config.yaml
train_examples: 195000
crop_scale_min: 1
horizontal_flip: true
loss: "softmax"
text_encoder_layers: 7
text_encoder_fused_qkv: true
init: "small_normal"
shampoo_beta: 0.95
eps: 1e-08
precondition_frequency: 16
warmup_steps: 460
Rows from block 4 of the image encoder of a small contrastive image-text model, named by matrix and row number. Rows with one number belong to one neuron. Each number is 50 + 10 x the weight over its row's rms, rounded and kept within 0 to 99. All counts start at 0. After the name is the row's rms in percent of the matrix's.
After each neuron's rows are labels from the 100 images, of 14976, where the neuron reaches its highest value: "strongest on" is what is common among them; "lies over" is the class under the peak. Only what is clearly more common there than usual is listed. The data: simulated stained blood smears. In brackets: how many of the 100, against the usual share in percent.
# fc1: MLP up (encoder.blocks.4.mlp.fc1.weight, 768x192), inputs 64-127
# fc2: MLP down (encoder.blocks.4.mlp.fc2.weight, 192x768, transposed), outputs 64-127

fc1.255 112:55 45 39 65 32 62 47 48 57 30 55 55 42 47 36 45 63 62 35 33 64 62 33 70 40 40 45 39 47 58 51 51 49 56 50 34 54 46 59 34 33 44 60 36 47 33 46 63 38 42 29 62 56 42 38 30 52 53 42 49 45 51 44 43
fc2.255 109:47 40 46 30 50 58 48 61 53 43 64 58 70 48 36 55 50 59 57 53 39 40 39 55 50 37 65 68 46 58 42 54 33 62 56 55 59 65 48 55 70 43 54 45 27 32 56 50 52 53 53 66 51 70 48 43 58 34 67 35 37 54 50 42
strongest on: dark grains (92 vs 13.9)
lies over: large cell (99 vs 9.9)

fc1.190 095:50 44 43 52 41 55 52 53 52 64 34 59 55 57 66 51 44 62 48 43 67 46 41 57 39 56 39 53 49 43 55 49 50 44 29 46 47 61 54 58 30 52 62 36 72 48 49 64 40 58 41 58 63 44 51 51 52 66 49 46 56 47 52 63
fc2.190 095:50 38 72 49 76 44 47 54 62 50 63 51 60 46 40 58 47 37 53 69 40 59 44 49 52 38 61 56 54 54 65 31 44 51 63 40 38 44 55 49 45 58 34 48 42 43 44 57 56 54 64 58 61 49 55 45 40 39 53 46 46 69 47 44
strongest on: kidney-shaped nucleus (50 vs 14.4)
lies over: large cell (64 vs 9.9)

fc1.100 120:42 63 45 71 55 62 46 52 58 70 41 50 54 46 63 57 61 54 37 54 40 62 42 62 62 48 54 58 43 40 51 58 40 51 69 57 57 60 41 51 58 54 48 51 40 32 50 42 53 68 65 66 54 51 39 48 48 56 59 61 49 61 51 41
fc2.100 122:53 43 58 32 36 46 46 42 58 29 41 31 47 49 52 54 40 30 47 50 52 35 72 55 32 38 44 45 69 57 56 36 62 34 33 43 53 33 43 38 41 41 53 49 65 66 55 34 44 45 28 50 41 34 63 59 62 50 39 41 47 50 45 45
strongest on: crowded (65 vs 40.3); small spheres (41 vs 14)
lies over: small cell (78 vs 27)

fc1.348 083:43 44 35 50 36 46 50 49 57 63 43 53 59 55 51 42 40 49 40 70 41 67 47 51 60 39 52 48 47 49 51 52 62 43 55 49 52 48 58 34 49 27 57 63 48 56 42 60 31 50 57 56 37 39 36 39 40 50 46 50 45 46 56 51
fc2.348 093:55 50 62 53 51 52 55 63 61 55 45 45 39 54 52 64 56 67 49 41 54 35 69 42 44 40 58 68 61 49 62 38 58 47 35 46 58 42 42 64 54 42 54 47 45 32 47 60 56 53 61 47 56 67 57 37 50 47 50 40 42 53 47 33
strongest on: target cells (74 vs 14.6)
lies over: small cell (76 vs 27)

fc1.367 095:37 46 51 57 55 67 67 55 47 58 46 58 52 56 56 51 57 42 59 57 44 59 38 42 50 60 66 43 65 54 35 58 50 38 49 60 43 44 58 74 43 69 64 54 56 58 59 47 49 45 47 58 28 39 32 53 60 68 36 51 45 62 51 59
fc2.367 101:69 50 69 58 61 43 41 37 53 58 52 45 62 40 46 60 43 68 59 41 51 58 50 46 54 50 46 69 36 65 64 41 60 61 57 54 56 45 54 27 46 44 47 52 58 43 49 34 53 58 57 49 48 67 54 44 51 48 53 59 35 46 46 46
strongest on: small spheres (35 vs 14)
lies over: small cell (98 vs 27)

fc1.419 096:45 56 46 45 46 47 64 63 43 45 40 31 36 48 45 17 64 32 42 59 54 46 60 23 52 45 58 42 52 49 59 60 64 52 28 59 40 75 69 40 71 55 56 53 39 26 43 58 34 60 44 36 48 65 42 47 60 53 41 30 43 48 58 51
fc2.419 096:62 47 52 45 65 63 45 39 42 58 61 52 54 49 56 75 58 65 67 43 56 55 41 70 34 53 43 57 66 54 61 42 45 54 64 40 54 52 38 48 46 57 49 37 50 54 44 52 72 57 51 53 48 59 52 51 44 60 28 46 46 62 52 49
strongest on: band-shaped nucleus (51 vs 14.3); lobed nucleus (49 vs 13.9); crescents (41 vs 13.9)
lies over: large cell (92 vs 9.9)

fc1.203 100:56 46 56 52 64 51 45 42 67 56 35 50 63 38 65 51 64 43 45 59 54 79 39 52 48 70 59 58 50 38 38 70 42 63 42 32 40 46 47 53 46 52 73 71 57 62 44 49 45 57 50 54 66 42 51 56 46 53 58 49 29 37 69 42
fc2.203 095:55 50 43 47 54 62 59 48 36 57 50 65 45 58 37 40 42 59 71 51 59 67 45 49 30 45 58 64 52 58 67 56 53 47 49 42 58 48 51 45 54 50 40 64 42 49 53 51 53 55 58 45 70 62 44 48 54 30 62 55 47 54 48 67
strongest on: dark grains (71 vs 13.9)
lies over: large cell (61 vs 9.9)

fc1.247 100:54 52 42 53 46 65 47 57 47 34 38 52 43 60 44 58 49 37 50 63 55 45 59 56 41 56 64 40 60 40 47 55 45 49 45 63 54 39 40 38 39 49 56 43 49 43 43 46 49 70 42 49 49 44 33 43 55 44 58 68 49 50 58 29
fc2.247 096:62 59 53 40 64 52 37 54 56 48 37 35 76 43 54 55 40 64 62 49 47 60 41 47 48 62 59 55 55 38 68 53 38 58 34 52 35 45 54 49 48 51 51 53 45 54 53 51 55 45 52 51 43 47 51 55 47 42 56 47 57 39 47 65
strongest on: crescents (80 vs 13.9)
lies over: small cell (63 vs 27)

fc1.468 097:64 39 54 64 45 72 51 55 30 30 30 58 51 58 29 66 48 44 40 48 58 46 37 54 32 28 37 39 58 50 42 70 58 43 53 36 39 53 35 56 54 50 50 63 50 55 51 63 56 35 47 57 56 50 43 51 54 50 33 32 50 44 63 44
fc2.468 096:27 57 56 61 39 37 48 56 56 49 44 39 59 28 52 33 49 54 76 60 49 54 34 44 56 60 82 53 42 54 62 54 50 53 38 73 52 60 58 42 49 59 44 63 33 54 38 61 67 56 57 50 44 49 48 46 57 58 45 56 45 38 41 47
strongest on: small spheres (42 vs 14)
lies over: small cell (99 vs 27)

fc1.59 100:64 58 43 64 59 46 75 39 66 62 28 44 58 40 59 76 52 53 55 49 45 58 62 54 50 50 41 49 62 58 23 50 59 58 42 63 41 56 49 48 57 45 31 69 58 49 46 33 41 64 55 41 49 49 64 70 44 62 49 57 43 48 41 44
fc2.59 093:43 48 41 48 51 49 43 48 44 43 67 48 42 70 53 47 41 72 45 51 44 42 42 49 63 57 55 49 38 62 58 46 57 50 43 53 54 44 38 35 48 45 57 43 45 64 50 54 32 39 51 52 49 65 53 33 68 62 52 39 36 67 72 54
strongest on: target cells (89 vs 14.6)
lies over: small cell (100 vs 27)

fc1.62 109:64 77 56 48 57 58 52 62 59 59 60 57 58 50 41 67 50 27 69 47 47 54 37 55 41 51 55 72 59 58 45 57 59 52 45 57 64 55 51 39 38 51 53 52 50 48 52 72 45 49 46 70 42 46 60 39 53 59 41 53 54 50 69 38
fc2.62 101:60 51 46 66 43 69 53 41 40 48 43 47 58 57 55 30 52 54 38 38 45 59 43 59 43 56 42 60 26 59 40 51 35 61 31 44 53 48 40 38 54 45 56 47 61 65 44 55 43 57 56 50 55 59 36 70 48 55 62 40 21 48 32 59
strongest on: crowded (69 vs 40.3)
lies over: small cell (90 vs 27)

fc1.438 081:55 49 53 63 52 56 57 57 37 59 68 45 50 50 54 52 51 31 36 47 53 47 44 54 57 71 41 42 60 60 56 44 50 47 36 50 64 52 46 37 54 57 44 57 39 53 42 66 36 48 35 55 42 51 49 49 41 40 41 39 65 40 46 40
fc2.438 083:46 40 58 46 52 24 44 35 69 50 42 57 55 63 55 71 54 40 48 61 49 76 54 35 52 26 53 53 45 60 51 52 53 49 51 42 33 59 51 66 33 39 54 61 49 52 35 33 52 60 57 54 63 65 69 61 51 41 60 46 55 48 53 74
strongest on: band-shaped nucleus (87 vs 14.3)
lies over: large cell (100 vs 9.9)

fc1.629 105:59 55 40 72 57 39 51 60 48 40 47 58 49 49 50 67 63 50 47 47 25 51 57 57 59 42 52 52 45 38 48 48 45 41 50 34 47 57 56 39 31 50 56 55 55 32 46 68 53 34 40 59 43 60 52 44 48 59 62 49 66 67 51 51
fc2.629 097:63 54 42 48 69 73 39 54 45 57 37 42 54 54 46 35 47 56 36 49 52 37 52 66 52 54 45 58 54 56 55 47 76 71 33 55 58 51 49 63 25 70 62 54 47 47 59 43 45 37 46 56 54 58 56 49 57 41 55 41 56 64 54 50
strongest on: band-shaped nucleus (32 vs 14.3)
lies over: small cell (68 vs 27)

fc1.759 098:52 46 58 57 64 41 54 42 53 47 59 51 54 55 51 34 59 41 67 55 36 47 46 43 41 62 50 41 41 61 38 55 29 45 43 61 41 37 58 62 43 52 39 36 47 47 44 55 48 36 44 56 44 63 46 48 49 60 41 46 45 71 48 54
fc2.759 095:44 56 54 70 39 59 59 51 64 44 41 53 75 45 48 52 34 46 52 52 68 48 52 57 34 52 68 50 60 55 56 46 45 54 45 53 55 33 49 39 70 29 71 60 52 46 52 57 56 50 49 63 57 39 28 56 59 62 71 44 74 40 63 58
strongest on: band-shaped nucleus (98 vs 14.3)
lies over: large cell (100 vs 9.9)

fc1.105 095:55 61 60 53 51 54 44 42 55 49 40 42 48 45 38 44 47 36 43 53 63 61 23 42 35 41 67 50 41 40 42 44 33 44 45 49 26 43 57 42 47 57 54 45 40 43 29 56 44 54 42 46 64 71 59 52 44 57 44 67 57 50 49 50
fc2.105 102:49 51 45 48 56 47 59 64 46 60 53 52 48 54 60 52 52 46 54 63 47 54 53 59 53 55 47 58 47 82 48 53 58 48 55 39 68 62 42 51 45 53 69 57 58 44 54 69 57 64 64 55 52 45 36 53 68 47 73 53 54 49 47 54
strongest on: band-shaped nucleus (39 vs 14.3)
lies over: nucleus (47 vs 4.2); large cell (45 vs 9.9)

fc1.8 117:40 46 48 30 51 47 64 63 53 64 39 39 44 62 41 54 58 40 36 52 41 58 51 49 56 34 66 64 41 60 33 33 62 50 48 51 51 48 56 70 67 59 53 49 38 41 48 38 65 41 64 45 55 51 49 47 50 43 42 28 54 47 67 50
fc2.8 111:55 49 39 55 33 56 39 49 51 53 63 53 62 52 49 51 64 54 55 65 58 47 45 45 68 54 29 37 56 49 52 50 39 70 58 41 54 34 23 56 39 58 65 77 49 46 44 48 46 57 59 60 39 47 47 36 56 64 32 39 45 47 51 65
strongest on: crescents (62 vs 13.9)
lies over: small cell (82 vs 27)

fc1.104 105:43 54 63 72 59 31 45 42 47 43 48 45 58 45 32 53 44 52 44 57 48 35 45 53 59 39 41 58 35 43 53 65 41 44 59 56 37 52 49 46 55 47 69 49 50 59 60 54 45 34 57 43 52 54 55 43 53 38 50 80 38 45 63 53
fc2.104 105:50 47 54 62 32 71 57 38 44 51 50 34 48 38 40 48 64 44 42 62 46 50 42 55 37 50 57 67 53 51 36 56 40 32 38 65 24 53 43 45 61 47 29 62 52 38 61 53 47 45 51 56 50 31 44 50 44 35 52 51 39 48 37 39
strongest on: dark grains (48 vs 13.9); band-shaped nucleus (32 vs 14.3)
lies over: large cell (88 vs 9.9)

fc1.231 105:43 36 73 40 55 59 69 56 38 53 54 45 55 55 58 52 58 48 67 54 68 40 43 57 58 56 56 38 67 64 47 52 36 52 75 48 66 55 51 45 51 49 56 40 41 61 55 54 63 68 42 22 44 60 47 44 53 46 31 64 61 62 56 62
fc2.231 099:70 71 45 58 56 40 44 45 53 53 34 47 49 45 59 53 66 71 39 32 54 59 49 36 45 36 52 47 44 57 48 66 46 73 37 67 49 56 69 48 46 48 50 62 56 40 66 55 50 34 53 54 58 52 42 49 33 55 49 38 51 52 35 33
strongest on: target cells (79 vs 14.6)
lies over: small cell (83 vs 27)

fc1.275 108:69 43 61 53 52 41 24 50 49 45 67 35 40 45 31 38 45 46 50 38 63 62 45 49 44 56 41 52 52 52 47 52 40 54 42 57 36 63 60 44 50 63 57 45 45 59 50 65 32 32 48 41 58 29 51 55 37 41 50 44 42 60 54 61
fc2.275 107:52 29 53 50 45 43 62 36 64 35 51 53 58 73 38 53 51 35 52 77 45 37 61 59 67 41 50 46 58 47 36 37 56 53 45 40 53 53 54 50 33 45 57 40 31 41 46 46 66 49 59 74 65 59 42 68 50 31 56 52 63 52 64 50
strongest on: band-shaped nucleus (56 vs 14.3); lobed nucleus (34 vs 13.9)
lies over: large cell (99 vs 9.9)

fc1.374 095:52 43 40 49 47 50 59 41 41 46 55 35 55 50 57 56 42 47 55 56 60 37 40 53 48 43 50 42 46 52 43 48 45 38 47 50 50 42 38 59 44 41 38 63 54 47 47 51 40 72 39 38 49 45 53 49 57 30 48 64 37 67 48 66
fc2.374 087:47 54 47 44 42 44 43 49 34 53 39 48 53 39 35 27 41 55 33 40 54 30 47 49 43 56 56 51 37 58 53 43 26 54 38 47 50 72 48 59 39 66 50 52 65 57 54 41 41 41 57 41 50 48 45 56 32 72 49 58 56 55 71 39
strongest on: kidney-shaped nucleus (47 vs 14.4); dark grains (36 vs 13.9)
lies over: large cell (97 vs 9.9)

fc1.628 099:54 34 49 47 58 61 47 51 33 53 34 43 45 49 53 52 56 32 54 53 44 56 39 59 47 60 56 56 61 61 34 59 64 42 45 43 58 38 54 77 58 68 57 32 54 46 58 41 33 63 52 46 50 38 49 58 56 53 63 67 40 46 70 47
fc2.628 100:57 52 42 50 41 51 65 41 58 51 61 58 64 63 39 48 44 59 46 55 49 54 47 73 39 37 50 56 33 45 43 56 19 63 33 45 40 40 49 42 29 42 60 44 43 45 51 53 35 57 50 55 57 63 47 57 50 43 35 36 45 47 57 52
strongest on: crowded (69 vs 40.3); round nucleus (44 vs 14.8); spiky cells (41 vs 14.3)
lies over: small cell (91 vs 27)

fc1.520 104:51 64 45 53 40 63 46 55 41 60 58 45 41 48 68 58 51 60 55 41 55 45 42 63 36 58 66 61 47 81 53 46 46 72 51 38 43 39 70 32 52 52 46 37 36 63 65 48 46 71 39 41 48 46 40 67 39 48 47 54 49 47 52 51
fc2.520 112:45 44 55 50 56 55 70 29 76 33 52 54 59 38 59 67 48 55 46 57 60 41 64 49 64 31 38 44 49 51 29 51 30 46 60 65 59 59 57 54 51 45 48 63 58 57 34 56 60 55 55 63 38 44 64 51 59 55 50 49 39 64 64 40
strongest on: target cells (81 vs 14.6)
lies over: small cell (100 vs 27)

fc1.41 091:57 52 52 47 73 55 56 42 63 53 51 35 34 48 51 43 42 62 58 43 64 53 41 59 52 57 42 55 49 52 58 42 60 67 53 32 39 58 51 56 37 46 60 43 65 41 44 59 62 53 36 42 26 48 65 50 51 30 46 47 40 60 44 44
fc2.41 096:47 57 50 46 51 34 68 71 55 59 37 37 46 46 64 61 42 46 36 57 67 61 56 59 47 57 46 47 60 66 53 40 58 51 51 37 51 71 74 62 59 36 43 66 50 45 41 29 38 40 44 52 70 52 31 44 56 62 57 58 74 70 70 40
strongest on: target cells (99 vs 14.6)
lies over: small cell (100 vs 27)

fc1.734 101:48 48 46 53 51 52 45 50 51 72 43 48 65 36 53 41 56 60 56 41 58 59 53 33 47 65 58 47 34 56 52 68 39 43 44 50 68 59 38 51 52 59 48 26 45 59 61 54 55 32 38 67 55 59 51 56 39 56 50 45 64 40 58 63
fc2.734 105:54 48 47 35 51 51 54 54 43 47 65 66 60 57 36 56 53 78 45 60 48 41 33 54 56 55 49 62 28 57 61 53 65 40 60 40 42 34 42 54 64 37 56 60 39 48 62 62 50 66 43 54 66 56 53 45 61 49 45 35 35 57 47 39
strongest on: kidney-shaped nucleus (43 vs 14.4)
lies over: nucleus (41 vs 4.2)

fc1.551 101:43 76 37 34 48 31 30 57 43 48 58 39 46 48 51 56 57 55 43 56 39 46 58 40 66 53 45 67 42 30 40 38 41 54 46 59 57 54 39 51 56 56 58 48 61 42 47 50 45 62 46 34 33 42 41 51 42 50 59 37 73 62 62 43
fc2.551 102:39 33 76 65 63 51 59 48 42 42 48 63 65 46 71 34 36 59 32 58 43 56 43 63 28 49 63 55 48 71 57 56 65 53 50 51 65 56 38 50 61 38 44 49 55 54 49 47 36 51 45 53 74 41 65 45 54 28 52 69 35 41 33 57
strongest on: crescents (58 vs 13.9); two lobes with orange grains (52 vs 14.2)
lies over: small cell (56 vs 27); large cell (44 vs 9.9)

fc1.478 131:42 49 55 40 44 27 39 42 50 56 52 69 43 55 60 46 67 41 49 54 50 59 67 25 40 52 57 35 55 41 40 41 57 51 41 70 48 44 44 34 48 42 49 44 46 47 49 47 53 31 38 53 58 48 39 62 67 42 53 52 70 48 44 55
fc2.478 122:57 46 44 60 44 51 40 42 40 38 46 55 34 60 49 40 53 49 67 37 59 43 78 46 46 46 50 49 46 42 42 46 53 59 36 35 57 41 49 41 33 51 46 54 64 62 58 19 43 69 71 43 43 56 45 62 41 44 52 58 65 44 49 56
strongest on: discs (68 vs 14.7); crowded (66 vs 40.3)
lies over: small cell (100 vs 27)

fc1.617 118:59 49 37 45 54 44 46 56 61 44 38 41 37 60 46 69 51 45 50 53 64 43 53 35 59 54 57 47 31 64 47 25 64 42 38 65 38 67 58 27 54 37 61 48 62 39 39 59 63 47 44 70 42 47 42 37 33 67 44 60 59 44 58 62
fc2.617 114:43 56 56 59 45 55 51 62 50 48 67 49 69 58 54 47 57 62 36 54 43 47 55 50 40 41 41 55 58 37 38 51 41 44 49 29 37 55 32 64 47 67 42 66 43 53 44 32 27 38 68 57 49 46 55 52 50 35 68 34 41 46 49 49
strongest on: kidney-shaped nucleus (41 vs 14.4)
lies over: small cell (88 vs 27)

fc1.694 095:51 38 39 51 41 54 44 61 43 44 34 62 39 49 50 51 75 65 56 47 48 43 40 59 53 39 34 59 56 56 46 40 59 57 62 50 14 65 52 53 48 42 56 61 47 50 27 64 67 56 63 46 43 45 37 56 50 67 45 54 45 55 54 54
fc2.694 098:45 58 65 45 73 60 55 58 33 52 42 43 39 50 56 49 37 32 39 37 35 46 33 60 42 57 43 53 43 53 56 56 47 40 58 43 50 65 69 47 55 52 51 61 56 50 76 40 51 48 45 51 39 51 58 35 54 38 40 48 61 36 40 59
strongest on: discs (89 vs 14.7)
lies over: small cell (100 vs 27)

fc1.465 103:42 61 53 47 53 62 55 31 36 53 80 44 45 28 36 44 50 59 59 56 43 44 16 52 49 48 72 48 43 57 57 57 75 53 41 48 55 60 67 33 47 44 38 48 41 48 33 55 58 60 37 50 51 45 51 46 48 60 45 48 46 43 66 47
fc2.465 090:41 51 57 55 43 31 41 52 31 51 64 56 53 62 37 46 56 47 57 56 56 41 59 41 44 51 55 42 49 56 57 43 42 35 47 54 64 67 48 67 26 58 40 56 49 48 46 40 54 39 73 55 33 51 57 43 38 39 52 41 47 41 50 33
strongest on: small spheres (100 vs 14)
lies over: small cell (99 vs 27)

fc1.3 084:46 36 65 36 69 47 69 51 50 61 45 52 59 45 35 59 38 49 58 58 55 46 48 54 27 43 56 33 52 49 62 45 55 45 48 46 53 63 50 45 61 36 43 39 50 39 50 64 39 55 63 47 42 48 61 47 53 62 63 66 63 44 43 43
fc2.3 079:58 29 34 51 53 49 46 51 43 36 53 69 50 25 59 50 51 53 46 65 39 50 49 44 67 53 47 68 55 49 55 44 31 46 41 55 58 52 56 49 51 55 54 61 54 61 53 55 39 44 47 62 58 49 28 57 39 52 47 40 38 62 85 59
strongest on: crescents (99 vs 13.9); crowded (78 vs 40.3)
lies over: small cell (99 vs 27)

fc1.153 100:47 48 55 47 48 41 54 47 30 62 55 42 39 47 50 49 52 41 52 45 69 41 44 55 68 49 51 40 52 40 14 43 49 48 34 59 51 52 75 36 55 56 48 60 45 56 51 44 43 24 42 40 60 56 38 52 58 44 55 55 63 49 57 51
fc2.153 110:57 42 57 62 59 62 45 39 49 30 48 41 43 47 40 60 65 43 56 49 69 67 49 32 55 43 47 53 71 62 63 59 54 65 34 34 34 55 60 57 28 42 43 45 53 31 42 28 47 56 52 54 55 55 56 46 46 43 58 51 42 52 47 72
strongest on: band-shaped nucleus (78 vs 14.3)
lies over: large cell (87 vs 9.9)

fc1.560 107:45 34 55 26 51 52 46 40 57 56 40 43 43 46 59 38 40 52 37 61 34 66 49 60 52 48 49 68 47 32 57 50 77 43 55 64 59 64 36 46 65 52 47 55 38 66 57 57 44 49 42 58 46 43 46 68 51 45 40 41 44 55 43 41
fc2.560 103:50 44 52 52 37 45 68 45 50 51 51 49 58 56 54 50 49 43 24 41 58 41 52 51 59 59 49 35 48 41 55 41 47 28 50 43 38 40 58 52 61 40 60 41 49 48 36 54 48 47 50 45 56 40 40 37 40 54 55 53 52 51 48 55
strongest on: target cells (47 vs 14.6)
lies over: small cell (81 vs 27)

fc1.343 099:77 45 36 55 60 51 55 48 56 52 54 40 51 52 46 46 70 44 45 48 45 43 56 42 48 49 71 74 64 53 47 49 64 54 35 49 54 74 55 56 38 45 59 34 58 38 39 62 48 30 62 45 64 37 33 53 38 47 47 59 60 32 46 65
fc2.343 090:57 47 56 35 36 53 50 43 50 50 49 50 60 42 53 48 37 68 41 53 44 58 44 47 66 42 36 55 29 51 67 60 44 59 55 37 39 44 58 34 49 51 43 59 35 58 36 49 58 49 52 68 60 50 42 54 56 50 39 49 45 44 43 43
strongest on: crescents (86 vs 13.9)
lies over: small cell (91 vs 27)

fc1.742 099:63 42 67 52 52 45 51 54 38 62 61 42 63 51 49 51 45 37 49 60 54 50 53 54 42 43 61 50 57 53 59 48 59 32 30 70 49 53 51 38 50 53 56 52 64 48 61 62 46 43 52 40 58 58 44 55 42 43 54 44 43 51 57 70
fc2.742 101:47 59 60 39 48 46 60 54 59 49 40 50 35 51 55 50 55 64 48 52 66 54 57 63 48 67 58 53 43 60 55 47 53 41 60 48 76 53 52 45 54 40 44 60 63 62 46 49 24 38 43 49 36 56 42 56 65 50 52 52 53 57 52 49
strongest on: kidney-shaped nucleus (79 vs 14.4)
lies over: large cell (83 vs 9.9)

fc1.285 104:60 36 67 39 47 43 34 45 33 45 62 60 47 42 14 38 50 52 61 41 36 56 77 62 49 47 55 38 33 61 58 47 54 57 39 36 49 61 52 56 34 24 49 47 62 56 53 58 47 56 55 55 28 58 46 54 44 45 45 47 57 52 49 58
fc2.285 094:58 37 40 43 54 44 73 49 77 49 54 61 60 63 53 49 33 48 35 46 70 31 59 44 41 66 41 54 64 57 42 44 56 48 41 53 48 30 50 40 47 74 54 62 45 58 44 47 44 69 44 37 65 40 46 56 59 55 62 49 52 63 32 45
strongest on: kidney-shaped nucleus (97 vs 14.4)
lies over: large cell (95 vs 9.9)

fc1.52 110:29 35 52 57 50 48 43 50 55 48 64 30 58 51 56 40 54 55 41 60 33 50 46 56 45 41 41 32 45 36 54 48 49 61 56 40 63 45 55 33 51 43 59 47 68 31 59 47 69 45 44 60 53 54 61 53 49 57 48 50 54 66 63 37
fc2.52 107:52 41 41 46 58 42 66 68 49 69 32 44 62 48 42 51 38 52 51 72 59 61 41 46 50 42 61 49 53 63 49 53 46 59 43 49 39 38 43 60 47 41 36 47 55 60 46 40 33 52 53 60 70 33 39 49 52 41 52 46 69 60 47 48
strongest on: crescents (41 vs 13.9)
lies over: small cell (88 vs 27)

fc1.55 082:39 47 40 46 44 47 61 50 52 25 63 59 48 52 42 46 62 48 54 54 68 31 54 24 65 44 39 31 52 48 62 54 42 76 51 50 51 47 57 38 56 42 61 43 54 34 52 29 46 52 48 50 37 40 50 59 34 48 29 37 52 49 37 63
fc2.55 081:51 53 42 59 57 61 50 57 49 51 26 47 40 41 36 52 63 64 56 59 42 48 55 67 58 53 40 42 44 33 48 52 65 49 53 55 29 47 58 55 39 59 34 61 58 57 35 75 49 49 53 50 61 60 45 61 51 57 56 45 51 53 51 49
strongest on: crescents (100 vs 13.9)
lies over: small cell (54 vs 27)

fc1.595 102:51 61 67 45 57 45 59 39 65 61 57 54 41 49 53 55 55 51 65 55 38 49 43 39 50 61 54 55 54 31 47 45 50 34 47 34 58 46 70 25 60 57 62 49 27 52 57 48 55 59 63 50 42 27 54 55 61 41 67 39 47 55 46 54
fc2.595 094:52 38 58 42 43 40 53 40 46 43 53 64 57 52 35 58 49 58 53 62 44 67 39 58 35 47 44 59 49 45 38 72 60 63 44 51 53 45 52 56 55 57 55 32 52 42 49 39 47 47 44 49 45 63 45 51 38 68 63 50 42 58 64 51
strongest on: dark grains (42 vs 13.9)
lies over: small cell (62 vs 27); large cell (36 vs 9.9)

fc1.733 100:56 60 66 46 54 54 58 28 42 53 52 47 69 49 36 37 54 56 50 50 63 45 49 53 65 64 43 49 55 60 50 47 52 61 47 53 55 56 65 47 47 54 65 55 41 44 62 53 50 45 64 63 71 53 57 55 57 57 48 47 35 72 35 54
fc2.733 104:45 28 33 49 47 46 60 54 52 49 45 53 43 57 60 59 66 76 46 43 40 40 52 60 46 42 44 43 54 38 44 45 45 48 39 47 67 36 41 54 38 50 35 60 50 58 56 55 50 33 49 41 53 65 49 51 47 36 33 56 44 50 70 59
strongest on: kidney-shaped nucleus (99 vs 14.4)
lies over: large cell (100 vs 9.9)

fc1.192 115:48 58 57 56 61 41 54 45 58 48 47 59 36 54 44 44 66 45 46 45 33 52 40 65 56 39 55 54 63 52 45 64 57 44 51 22 53 32 35 65 45 71 54 51 71 45 41 56 59 46 59 48 37 59 50 74 46 64 62 48 48 49 38 48
fc2.192 119:68 59 37 53 51 53 33 48 37 40 51 62 48 71 51 67 59 42 65 49 60 50 64 45 52 42 40 54 64 55 51 62 52 56 39 50 46 58 48 53 42 41 55 61 54 47 56 50 58 47 57 44 40 66 58 46 57 40 40 64 44 64 46 53
strongest on: target cells (86 vs 14.6)
lies over: small cell (100 vs 27)